Rows from block 3 of the denoiser of a small text-conditioned image diffusion model, named by matrix and row number. Rows with one number belong to one channel. Each number is 128 + 32 x the weight over its row's rms, rounded and kept within 0 to 255. All counts start at 0. Numbers have three digits each. After the name is the row's rms in percent of the matrix's.
After each channel's rows are labels from the 100 images, of 14976 (inputs lightly noised), where the channel reaches its highest value: "strongest on" is what is common among them. Only what is clearly more common there than usual is listed. The data: rendered solids tumbling over patterned floors.
# convs0: first 3x3 conv (model.mid.0.convs.0.weight, 192x192x3x3, standardized in use, each kernel summed), inputs 0-191
# convs1: second 3x3 conv (model.mid.0.convs.1.weight, 192x192x3x3, standardized in use, transposed, each kernel summed), outputs 0-191

convs0.112 096:054126134070100122102095164216102225096138105102158152143148160215126159129077121130158133075137145156137175111108076141159160066093114153142174161121123140124174146098165168147138146092124132101092127109160125108162139158189150124103135136085155128128134166141113075170101196095130139087118108140119094137092141135164098152109102205140139107103124105133113086115093175188117162149114137105121130148110139044126106105224184162100119122121139154149125136113081092115100125111138167097077124124135108124154121081137162119109134127158115141107127105132163129181094132066155214193
convs1.112 111:157255091155114125147097163113126133140109140165131093077155087089103115127121150115094097145147168094119139094134178155151050137195136128109076155119164112130075101101156163128166119164127081100119119144132117126145028118135113115176049119149101172137072131139107139157127134169140097089165123152109171074182099080098140121134124103139156168133162147129093126125095132093120082116118066125084088133119123093175089098075135111149151088093092120189079137130155169127114157093174126132141114084175118170092140175144117132120143135166116128130158134195130126127146147191107054098
strongest on: white object; count: four; its colour: white

convs0.124 103:159140106094121102223125112132122165102103189135123060092157198156126156139090123110149128121121117130162132115110102139169185135103146193113160159132170173088061134178167130156121119113143105112102114146149089094139115119124150152152066089116138099143108187100142126139085214066157115137076128131137124124174124153159198180117157178181118121149114163120142118220100166185136117152128166091105119143127114116102169125139136196135079137101133069130097106075137120110093097124134123110137133127138123173223125166176145134093099133093154124078125100078167145109128121066114193116
convs1.124 094:114178102175109144133123147159184069149134137186124127086162111130108142154141117088129142129160089126050189102093123125126128151201100149076063190140129128129160098082151180109102101127093130165117127156119137159083178151117088163065149081160130161143120109095127124138137120173080158151231122148125176125091168120105148071138111081118133116137084136137124108100198081140109076099164119137170141188140172118148119103104159114151187190101121208140142150153136138119157148106185082196153186105146113127095099102156151155185087096122121142126149148156153147131102182137141141144
strongest on: count: four; purple object

convs0.168 113:087168147153137090134126123131083156153114132085130169143124121194139128132135191139175116120141155148133128106148098169078171170149164164152114140133146132113133129097122157117158050148151154113047173140095113104106134154123149072128081126133155149103130115111134108119080135149139131103112108140100156121186130078157128109139164188168072131132106160066120149151164255137136098109137114123109118181166126138173064078103119167120140142139130138115139122187159138194124115153105105095155136118154104123166119211177113125120149083152138167074091104111129089161095149093142161085
convs1.168 103:161122082097170044118136179073085052089128149151113151148088118128111123128146112127110143091106123124087118088157111146181114128144047090053103085085092134104143156145182071117140084115117099141142143106074169083126148102133105117122127100143116132142091093145150143132136043153098167146140155112169080150108141161184115135168053104106076119183177051107157120095129074127118169142120123175107128071177128170124148094159157132106128139079109164127119159122100145114154184123127129164118095097140177141075140128138124065129113132196141144158156098085110150124132181132078105069
strongest on: black object; its colour: black

convs0.130 092:060142121157104170127100099124152114115084112152129126150094102137140123067129105111126135133120080117123148101165142092086122069101117098086111119083151120084118113171112049129152135088091154115182119189103145047099116160114121105126150136158119135114141105155144108119124113095103163087191150161159160185113000187174152119145176120157151184146152133136177152124113189090231159236121119086120077132152104126176182123134141127130193098102102138085108135121130138131134176143122179108143099111151162140143138102098159132160131128158091118171152140118133120166162165146125154125
convs1.130 085:131100147219092186134104099153170154116121165155183093073160161181092160073087140065132165190162123113181194143132116117147152130111148119175121181106126135116161182118201163103100093131136146161143058110148108154194131103103100174153109080091065120128128161111090177139145156130145151114126161172161125191141133131144167148128137160157130172084127155146144116136143123112153118104159181158113124130159122125138113076108113141175182178124156189125095153137157176107070118136116116114137117119056106149178105100188104145151075154171081145142140118103109179117169159157145173107
strongest on: light from the right

convs0.4 081:076131143095097094130110140143055161140174190140125089151145134119103121153128116143097175113136111167137151122112126117125126139135164156147084140123089124138120144130102106126106116156147085126062134179124123152101119124162110077118167125081108162113128093139147128083179110096136146158167115026120119142190167139118128111114102167146125134138165133092127114167065162109111156129169131095081100108123117170082034095122067155078138196150123197135174182193151134203113134076150131119136181148179123070127194168096124146206132055139131129095146127106127164128068126134081095172
convs1.4 070:109121139149106161128185082151138081113133157087178096184122133127138070114134162120084054148130129154092136104165139138115073192119145110113132129139148103140137173104136095066161106194150082094168090126111118216117085127098116149162196149112143138131169197122122106175157105081150105143172103100163121069087083171158176137165132163115144112146075116099158180108166072174113130155098082078125126111163146152122132146195140094081152130138163121102170121150103128159089108148121178078105133080078053105104108076159087119181125085125185116156107100123151091130142119113146136115
strongest on: count: one

convs0.180 100:110191169103156109110074111177120148128104126088146069163100115136125213190158145092143126129149125162102174150150093146143130123094192154093118123107111138137162122151155132136116137152111192113127145097137121153124103092169130175076084128148142137134163098109125125134059110130125143169037090095201084127114131105110151116103134096116129133215134109124133140106134093173140094176169100104089088128121127119101065168156156118133168127114136117193115126127064043116150107109128125139160110122032163100136111119156136132154236138105141108127100142181127119168088127128124222106
convs1.180 106:137184147164102113180151110103167148137133135166174153120158192126154139106129169109114125202131135089063133087113156095122117147155122107087047150123124161136181106072122117138106123141109079194133095162138094121179209108147125152140138119101109128136104146092176125118116109161115080084114084148103149114134094075041198100104131099172097117059136131189075124144132118103149112170105131105180159102159128095129162111116097106136101163190112150122081113122196132117071127144156135102113145144142082160125191147070135132085160138089158118087049122156129130096158128144199152095
strongest on: white object; its colour: white

convs0.79 109:113131193142078144097135079130074108162115096196079127105124149103144122148162156112118170111150173111057162113171093114114109123038136133125107167084151142113146109147145079131116128131130141103179107139176103000144170117162155144117118110113127156096120138128126109128099121061155145077147125120130130111167071194154102123167094124170103160169105080079101122085174161151117146108130142157120104098146110142182110162138077107148197127136129124132124121145166147171136154104139166053175161097156154121122084091125071150101113144147099122170120176162124141147161118050089094094
convs1.79 098:160156118111131168111141131131144147147098130109078118196129102075122085073053119119161137113110171105184141142115164108172134140129162138104145159123187167142127132152142115118198103202134173183080129125077186096123077144179104178101103101087130160176153118137150120097153140177086076123078108075112126125160086190135163194068125133130155121076135109131156143080126113105165166123158117130153140091144113162064072176126123173107080085134183158101066173130125129092113175176135089146149118167153102099147079177107082161121127143137148148121096122150059131102105123156153162108
strongest on: count: four

convs0.80 087:178125168115169113136134167150122149168139074132044146118127139088174106204190139142114173111109123127142131127129068081127130124126143129101104121091099195086161115112144160101141158135108132065121068125162144189116083164115120154130197110103093121040154135118101131083199108172113113115169171105143126063139069110105089106111186051164172123164073147148102151098070127100079164075155138117122139115138076195175079129137140122108159150107144170146117143149111095143160153185129136136161084126131160076114102163098136128141162124157145120122111128095127163119119197159156098111
convs1.80 087:125100093156118150161167126096139125161138145109112145140133152137141075098170082155198086156203161142091071166167144108165094085141168120153115104122142111172119095129142132183120152135131127139108144131136091116107152130155132156161139125139107095188102100137162028136098132076125145154071175201102079174116126105107089171119122146131118137119134082143124139074129141104173159110071097171207149065116113171049131146179089178151093082104127123153144091125123124163118137089136126119112161109198104098117054138091082093132123131096117112152170099101110081154152075092062171104
strongest on: light from behind the scene; count: four; black object; its colour: black

convs0.93 146:069134068189098105170124143147132148132140154120181076074129143100100115112086116123149145147145117136160128138106114155111198165197143153035156112157116132140037114201061096128119112149129129173130154132156113125131111142147113118158157142142122115158155132175167110129080164019115177149153111106100134140146134108130202108138147101135139138123161133143141097167083112146153252151116144199126133130136184150157141094128118146142143113114159043132079138162165136074142123081132106110071169129101135139141116116056126136118108134118099138111132115115111095131127082152117201130
convs1.93 157:189157138113128135129134025123130124121096097149099151127106135157091145146078148176154105134131078112085108116109103071089126079047132149133104127156123129100148153074134101127145147155133107124112129141148159124171191053101145144156142108137119139152144106075169202132053095172170101084114142132165142170083142135127096099135183132130108122110115180095144129123152108116085058121112093165154105154087175137116159115074069113083109177152164119128107112095089164155139110120114099173100135113096091142096132128162160121112132125114072116127095171077130138149141232145193036162
strongest on: light from behind the scene; count: four

convs0.129 059:137149101160110107189153108124102113111126208148122060093106134166115149153145106149142138101126139148138115139179087102090125133160140109085169145146103117139020147176126169125156103107136093183155125102150148136185104126161090118093131117115174150183127138102121073150040089056142104097084126188133128150148148116107211097127162164150198153147107105104139174163127028116161139089111117139157085148146126159166115072142160184152191118147118062109174072162097143112137106130109127115145140156122161141125080046120134126133165118068137130126149098088125118103118151137116152121
convs1.129 063:102122077111146104164128077098135131108143150144127107073166165107161130145088140180119160154156164106102143134072108162099120114121085173143142092113073166093151118126167082128132204147103140178146111131184134106068117132170144156164157122063120097084101174083117067139130130120119156096227072114161142092105013113169131134139169156172066151097144112113102120138152119159112109137163172164145163141152171106174142131153179120126098129117188088146134163147129140084174137150161122131161151135177143136204190113118131120132182146159134054130146147159112089175092111139129137100
strongest on: white object; its colour: white

convs0.115 060:181146148154169141103134123129062174126101145144077137148119104121138148128138136105144161091154173132125164151083145136145129133123167152181165171125092179151243150084120121145154094131152104155090117123090117127063179147168122125085097159160129111135136143116123176138101129123138139022104127174165080101167094117137123164104142166149134141081131144118107153071117060081126145124109111101108109152116164061103107111131135107056147141142097211143121135040014153131137153123115158125147113144152113131153093122147139101161102088161084170131141140068076111160080156167106145111
convs1.115 054:119108098138156121216118163114104084132191114084107079107132171150103127155132117133102142151108170178133162162187134105096093098166092125127090082101121100167055086090151096080126095114108160147081097128175108152154145078156111150173180132208120134138138129091107098142119173068116135123061119104160147130137089074073191115113128156155125127139111101150152106122151116100148135148044197116122160101195097154140175169117137140138140057144113129104130115096202126086155133082130148090185126130128137084144131146067143063102090113083152115146113095142144137151154101058120115109
strongest on: count: four; light from behind the scene; black object

convs0.92 096:186161056131099141114127128117136101139145149120077209100125136168095171108173107135101087094147135150098083112160135171088130177137165123117133099089142169153121180109109148139116115145132167169122101107161101154141109069101171154143161159074197129149079164133099137136125099110103164138098125122186160096195129091114119083174171108124078109136163138134148163063160134138185137158188149129112156087123134142135172118114101123115117164113086146074185108080087146146104158112148095086118129119150079062060170120172130143160129088141054098144139195094141175176114148073084175108
convs1.92 099:152087169101136077111101110131074138115148080125094119105142086125147136159077141179084124142056126122158101125197135103171149159143136108133163105109090116157088130137074039106149129096084171109091181139157156134092091128146160107108156137138106094094124062143129125108127085165201121079097171137074154151132155181126170170173129121150133138104113110136117100128098164123080135130114145139124063099091124144125146098139122101108087086139143191130136135152161073145127124085135161032089063127131122135080102139081195064049139137057110117145166145137143144095103077123170117155
strongest on: black object; count: four; light from behind the scene; its colour: black

convs0.183 091:085150136095105089130154098128121138134148138106150070153158155164176151151161129148183140147163157115091151164153083121036134188141123190117151122148119150115203207145146113080141095104127176101089140159147115135130135152103067114085138188138126177086102122118109112131119160147102134076122087095152101147148118158198140133127189114146201100145149140168138102099115089116105137135127155119177149162156125079087046112140148146151090180122136082107107185092116139180099146115092191177149110152145127117126141191193125062164141092149140168088101129118137119064172171093131138098
convs1.183 109:128083128185161190147131095163172115134131121155115124178124117095108105133130121154153118074112142150170122111099174171144160135097131105064117087159065154105116081129107127175072194146158084118170175109140139130218127164102137166195117135154060156135085072116154157113175116102145170196080151130136114142167085144193118125101126143074133139190119167086102156148120185143148090079129135130151159107123145146124154134176096107142132112152159171148131125124112137148152127106174167160095065127114139135170093157097153161101103126165160214134102133132169190123179101076116135191
strongest on: count: four

convs0.165 104:132124133137107135083119108109149097123123113077167158102148159157137166122083195192145088144142171176115122120180155128053175075153117127131129129132149089121115142111132107135103132110122128163116164148140150094153044099069150123124093161140173118107148165101130104153092055184130124088127164137086222153186100117163145120151186143132107121153111191139116156081061110134120149172186103160126097149099140139183181082127154122101112118092145164101152133063131132097136125121108159123134171161154077141148121162093156042148056084142121112099206102123175145129138165092091167130
convs1.165 095:124133145078098147141145160134133123119070182142101148124097098131082040128202092083169146129147124152095126134099087116125124185103106087189147145105129140126111159123108145153181145164134141138096102137153154218052126076104092171063144152143149049101115159137114130124179159097141169155145080154179077123129146149115088081138152144099149099111163167110142125141163116120130141078126153140129135141148132152052113112140122165173150058103129115159159153186043123120120143162111113101135169122133127078141127148118116131077140142117188100121106100152131226101185144051127128103
strongest on: green object; its colour: black

convs0.179 126:157132105148142114096119100160170113136138135148079085188140125177146142149127119139146153130101160129073141180100168140124190159126104104182102159152122170136146135124172138083130114096158122125046190175144128175123181144127192146159111200161136133091118217081128127118160151153114083095086122073153119151162054104117112096116178119139161162097107116136115109103140061133118139141165143108156132136157141145132130111142167112121113127103122037160094093088131130175104135156098142150140146092148109113091191164121105117163123099177137147114161129166144162077209179067103024127
convs1.179 122:086117088059143102092073143111108141098152060195106151154117157093160169137122134064146136149127116122164093111111119185137153134111138127126160094078115133138134121161155103150135125158188087094142141151093071179181167156165108102158156128137139142119100060105134175138150117136131148170082124138143104111133140091207076096145098100081114109223148151164124154064141207137115109097088139177104079093123108135157146152128055122077151108107113181105121115108176131108119107053083173155093143144119121147091128123085118090082134137127150165130054077125141075124163081101121145149
strongest on: black object; its colour: black

convs0.45 101:183103181085060099100067149096090207194139125121158137193125156101101122122127179128089162165183108085119207130099184120105091138147117084166113139170117090120124102144138065124149121060173122040129125146132127118118141103206151127153141130108090089146143131127150157170119160171100134113117147141174088135113182171119068170131145133115127118095169094130145129134136157099086128082099098129108169134139137157086074120185045134090097127121081157136160128147113127119101140105105133162127109136136205141132164110137144091153165191128188108132159123107098145150152137198156116109
convs1.45 099:091145113184163097135137101181141073061106134140144069150139147140127123091148105118113092115131157146117072108122122112140100083145130141134116140161116141073090130093138126087126139104098091209140080084142131121152118172054160100122170123093119180154125113141085172096160068076143115084132094140124168108115081075139115076116110095136063174156136102178079098187106127080188111166195094087151092149120102128126179102134134030125164162121139134097154184148153135178123141169121110129131144146144076141159119122126110143155164054151135178072131177166167114157125073128106094134
strongest on: its colour: white

convs0.62 036:123170104132090172115150098134169130119193102164152000135115150151159169105118119105122013117124119061140101113075095123133143136128139131168132116106139158111125116110143157164116194088160128084101165125114121122159105132157129141156121133163162141184141133114151108162125155170109162050154119076106101135132084130124148137099188135128115143130108128115134120154149161140127173138133105129145133137138162098201140150136156133091211124138118000139127132080206118139124104175141101157101116152128071135165129171132121146125124159165142163175104132129159121112121189183112142149
convs1.62 075:115106178109176167102118136119136118190094145144125175150142165152190096181114057133180158121142100195126151129161115123139136148134163107147138135130181093110139191148147115105127133084161140152085081098146118122093145127130136126132199166160099104109191184115097122099124139110152218179148112163171138166207150126196149121202131086104146211174158146162060107145095143101078136166158168103132146156106162142158191122093106112129148115123091106147139158118067152141126133178136164113137090134115125188059153093129084137143139144137080086132139133079063107128132140152136117138
strongest on: white object; count: four; its colour: white; dodecahedron

convs0.189 081:120147098144157073105153231110112101175162085138121119082111099103139098172127134101148106111136163135161110090084110105132132177137085172147113126104138149126084120162126189140137112105136111114078126149109139129102110119071095106117248129135134130092123112102197174117124076101105077152145143117098114117187131160161121152158131122145159125135118161111159108156109122137164114135139109144147171076122099134189117083133113124115123107220155079144086124121122200147213117103124151157169150136152128123102163095092074104120109196137171138105021155152201145196135128134114147148
convs1.189 078:073114088108108176110127115158232084115068149121154127142133134108134112140107105148160097167179123149124142147141159124071139106106075157180147103071181165145150136138109100157125166119118171111175116121093095118088153135177121098131086117140139186075137125123080099160093119129108160149156125112180109096137124138102118142116052156096098139147194099129158176130107137079129092155131110124092129109177098129165086149117179167075147070092118112135145131109063098155111103109181089120098108125134111150091098169101131150147145078207102126125203121149120086173171087141190035150
strongest on: light from the right

convs0.46 116:110158167136125106136115117162074171146098171075052176113173151141133151105128153134101135095178127102076097104137065093086090123098109120152124154120180112148110179130142118167162057138128112124069142102100136109094165128114146130108108135133124077085104124155174095097066198020176156137138111104150173187132134144156149098178114161136143095141130133176082165143140032140129106127113191141088117107145140105110093110126113205134131111114113115196141120086059110114129131097140140124101117153125107075099121162141111130141082085141188126129148133159120121042126101134150110061
convs1.46 094:202089159160081106094027144128144130121181110112172144167088185087096159181054113079138134151066132139106086125132138124215128099159181105122164105115124141140109141082115138101168123146067102127128152104188150067140096095166090110151126143075143133130127146130111108133117113127080045128122166102085116091116127115137130144146133168148131134175065124102171075080138057161115131130153124102110133142089088177132117140127122091104107158178174119076165152152132162103105093179141155079162099123148099103128119129157140128124109179093098144175161114058131101121112098128108169189
strongest on: white object

convs0.22 046:111100122146168131150146134114130092137193103124116108196126122078138141085157115127112153128137128139133093183150145135128115086130130110182105132112013185157145133116130127113123124141139116162122106132144127149143146140159121157150176144093087127113129125118128090176206146107157150117065201192138000085139080119121139151138108113118124133171144122132158124103045115102133117129142128117153097105135087141162159143151132103129132120134114246043127105069104168130107116067122134096135108128143145079115118131117119075156124090150115139204099119123148128114119028128096155154
convs1.22 079:126116150186117151128227122136105079133127101104160086147124115153076106118176136150117116057183100152109071172192106098151129209114132091181095089108141126140124087099064193146079158115159133126114111093125117064094095092131107164090148113115122099160113055117118114154103128108171148111085134134100122066076178091132161116113094117162104160117110092093125091115148106103108101084108120121165096100093145108154094128151112134205127162068104108108128129060132094206138141117150172098118099135202128119137121117125154077095149118083134094152092136118166114107060118072105117146
strongest on: count: one

convs0.1 101:148144070106129119152110136172119158142134111118152185136188163179133122161161085128178102141135127157065073106152125166072162142101096186123135112109120098104115114179116131098128111124175138034093153147067095178067170114076148086138131150137157105188120109159156143102136103091144141171133100106053146174113201113155105116115068147120086140136164167099138149183147178136121136085166113123120100113116163180065069117086072127115063113163094121154125143093155135200149091139163106117109161116193073110140173175143150152152127126124121137086109166153119158129087165164139116130
convs1.1 099:121092120134162164129105150129126148126122189058134066138095102143147094189054114126105101164161106156145159105117115112110161153161181123124165166112148167151123160149148110167152189107147135134179143103084172171151107135095173102175136083136119086096159211153096133142156126152147072117191106143144105121119115241144196120121168145113163090158101161111182131146136089117138123132121135117160097109153175138120166132148148149125090118135143112079156158136124183187190117110139191120050157113116173070097116140091107090146167096175117135129165063122111150126143164144197151110
strongest on: light from the right

convs0.78 094:094153108118129132148150204097096118166167124091201143129059199086153065119111161120169095088133150079156116156098146127089110150105096118083156132153176157157116190158124205146145124121148096134179111119137158134128190170114134099146166133084135088128121146118122151101117149040140109150085110139122114116090129160112198152132113147152103140112128159099163130215115057116125089071122152112149201113158070111068159156103122141127153121153102077130137088175124096138138136129113167138133132117127145086150179146086159155173136103143118135122130157129183144113133121203174087213
convs1.78 103:110147155118108119142112097143107143161130163100152100174139060168122163079138157107112145104191093139200154173136147151193148168135183199124110106186127123104213146107118125123199148160094144154149108151095129109176144127149109126142126123126126136118168091101129128128130189115083182095179103213097128176074100125150060134128169113104133090127068165148119142114087146100104155238187101164127145108068082152125048142093086158141082101134094139098134171165129117129141120113086123116142133110148087121126156107112109139159125163140163123149108096127048133110128126130072119145
strongest on: white object; count: four; its colour: white

convs0.161 113:043125068102122151187146120144087131119126089118130167110102108132147154116149115104124102148153148145079112092123109161135072121164166162083190106094108155169115147173124181192149096088117136111109116141170140089057137131123140147077148135142156150106138210153170117102214099066169145129129138125114176133074127160139158107144189037137148176097127113127152133118087109101146096156119114172158127126162123153133118170113174137204153098130149084087148083125159143160141159139155152110124090144147129107087058143146144133075145148133115112062150139119188131127156075087121045088
convs1.161 113:211109123104103151085122090125255119109099171107156125090169114102132122116084206110122105136148121144111111176177150170110146102094131138172111147182123118110181141160164155076104131172161138129126194126160116109146116149120096134158108179093192110141164146112097116099130230118107155145173113137125098115101096110111107147096100187097113160112073152149125152142098169123155109052081098115152144152106183111160101144102162115142104124102146039126106175046148150098099147154129113137118143141143135116141162124107156113133137183136118137156155132128100134119093166165102178140
strongest on: light from the right

convs0.19 047:118146135112206160166114166116169169115092132104094125201128098085135124117114144126151143108122136161127128156186138123130115140102130129095110103096180198115132127123176146153145137096118074136119131140113097110117113131181144105132132171140137109129117155095164155115100110124157099012246151128116133128090198015091123125136100177120111108041106122110153102110161089137133113122163128151141163161100215181169112129132117073102146150134151116195136118077124079133111110163157126136110118135126109136142104150085136112089133148121117119141159140113132083107155138164088010135
convs1.19 059:129123138085159100113132095165156113149074126107136156133133193161106183140141077169105123123097110129204136125132144122106126128121123106198132108080122107162148108106143148136094156096139151133141155125115160151155150177157147133128135199137145096126152128112161129111050139069091163151106070098096161059111167131131113149112112108120157152140100163127146154140099106143109101124107144073143244115154157122144166129134164085083084153178161122181143083050119110219146151166107149079142140154159097136093122117168061162093113065099146129166083068204109091136082125097120136079
strongest on: white object; its colour: white

convs0.144 103:107107143053090153163122051099152070142110119153205155122135110123108125118115163088111126128156110152096111113132070144194119121147131215101127102121118139113114109114048129104153106204127124072151085152107152134153098116134124132144056099125108164157117106114141151107120150132168201140164137167093145117097167201101149150182142223103144139142089153116133151158115103145123134144102120168099111079096093088148096086131132184128078132181130161113151155149178145103144128060156090147086121096140101112092118171143098162164154103180068161138157093083086111142078087163157141141
convs1.144 119:075172089088147096035085173077110159106114102109089087119129139127166214160197107125165129110157123101131082142200139157097156109087167121156191128046165106148103099125172157165127124108120138121129109136134088111074128151106119126111168124144136157087123106090111183129112162081109122151104065132122150146132090093088143151117234142095150079135084128102097108125122138095089097111111123119103098133114116121172074135150119135123137141086143063130130117052097074144145166142129130194071095115107095179117107079144102121088166135127156129183099142128170113115191097129126147132
strongest on: count: one

convs0.83 121:138072149112071096111157034155145089173114140209044156076072119123161117079151135115086183136125142129175153120141165128134112120121080108120136159102197160151125198119167097147120126095092137171153133097143170000123102106143169123125111120115128124130115104145095082112128141081116166079131123197138096116115063139083120164160151107149104141125120142116106135076125187162150124164160093140152099123134128142107164109159123090139167110114098128072177100135154143111170141112130156123170145130093168116128110149142141110120094123121120123119120108184172105145176138053138083103
convs1.83 098:180135111113119113129127075148142111090129134103125126119128138105074044106099117132119135128103107108166093183081131041096165103092138163097113145137067103130127085089123152116075123141141147116101096090138159125115112135110139126074141083135112121082142170098124153112085110167109099101065137054175084115142023105128117133154111110113112067074126130124191143093117073092157167110163150114097156200110182097158135135151091137131154156177208123121037122075131151108148103135157183154099119166121151119150074112157157195135169107097089108102122153089123143116125191127139138148
strongest on: count: four

convs0.153 105:107082131118128125130149155155113136145155132124104112149115130105152150185097151128134150082183157158052167151148110158119177124210096138112097160122089170118170126100176130142131126137131137078140129133158134129099088119150167127135113167121163161097136094074165068125124139085148137171039106123118155121089057081122114139120084119122161142081155111158108151089178138149092108175072118140165114120134082103098108126139100138136145148082125142103067082125153089106149132115123191044151118142176200124112141157118119132049146129159106151118224094137120166206139133104174031127
convs1.153 099:169173094108112120112129180120145097063130144144131105113157124107153138140152170169114063181130110164093139195169147050162143150036150096137113072110114179151148121110148138113094154204124130157127127175127128062116186106076094102144132119108109092123074099143145086185149173112137155120093155164138088154144127092108115110114137157096178125149087122159099168092128150131167168124142143147104081055090119187119180143105129116125159115117110132154155192115130080113141142094099105124137133101151154137099142122129114092051158155133226093157090095142175113048126142108134173096
strongest on: count: one

convs0.15 048:093158110109113156214116161125161141100092127078140003100158128157085135184097135096106189117104122166115124099154134122178151111136107142100149165118188132105148134119098129158129117143136123153108090103121116176089124124142122142142036127081120127127085119115162136078043155150158123183111038144112133094170190109101138123108118199105128083116125127109123133135126145194120067121100122138106128129104140153122078091117138193144172152133114194181144124075124118095120085156135093133142090112112141134147109127165136109155136045190119135141203128112162099129118160165168149084
convs1.15 072:075150115052132121157137137123144131119090169122124165164156155138099067103246169115156086116117097135148130164142121127153185104063161128169239169159078102117106086117102133136166120122154171123130124170131136158067093141102104118145126085136137100075165154124153172102140166134118142093091109102162093134083120098172185155088119122128165101108090167129103119127089090084159096145142156130138097143148095199096101132138124122121062118124089156137142183127108101114155213189064111177165100136122127178127119110135114172088185108103109149150079130153113137157105152121142135171
strongest on: count: one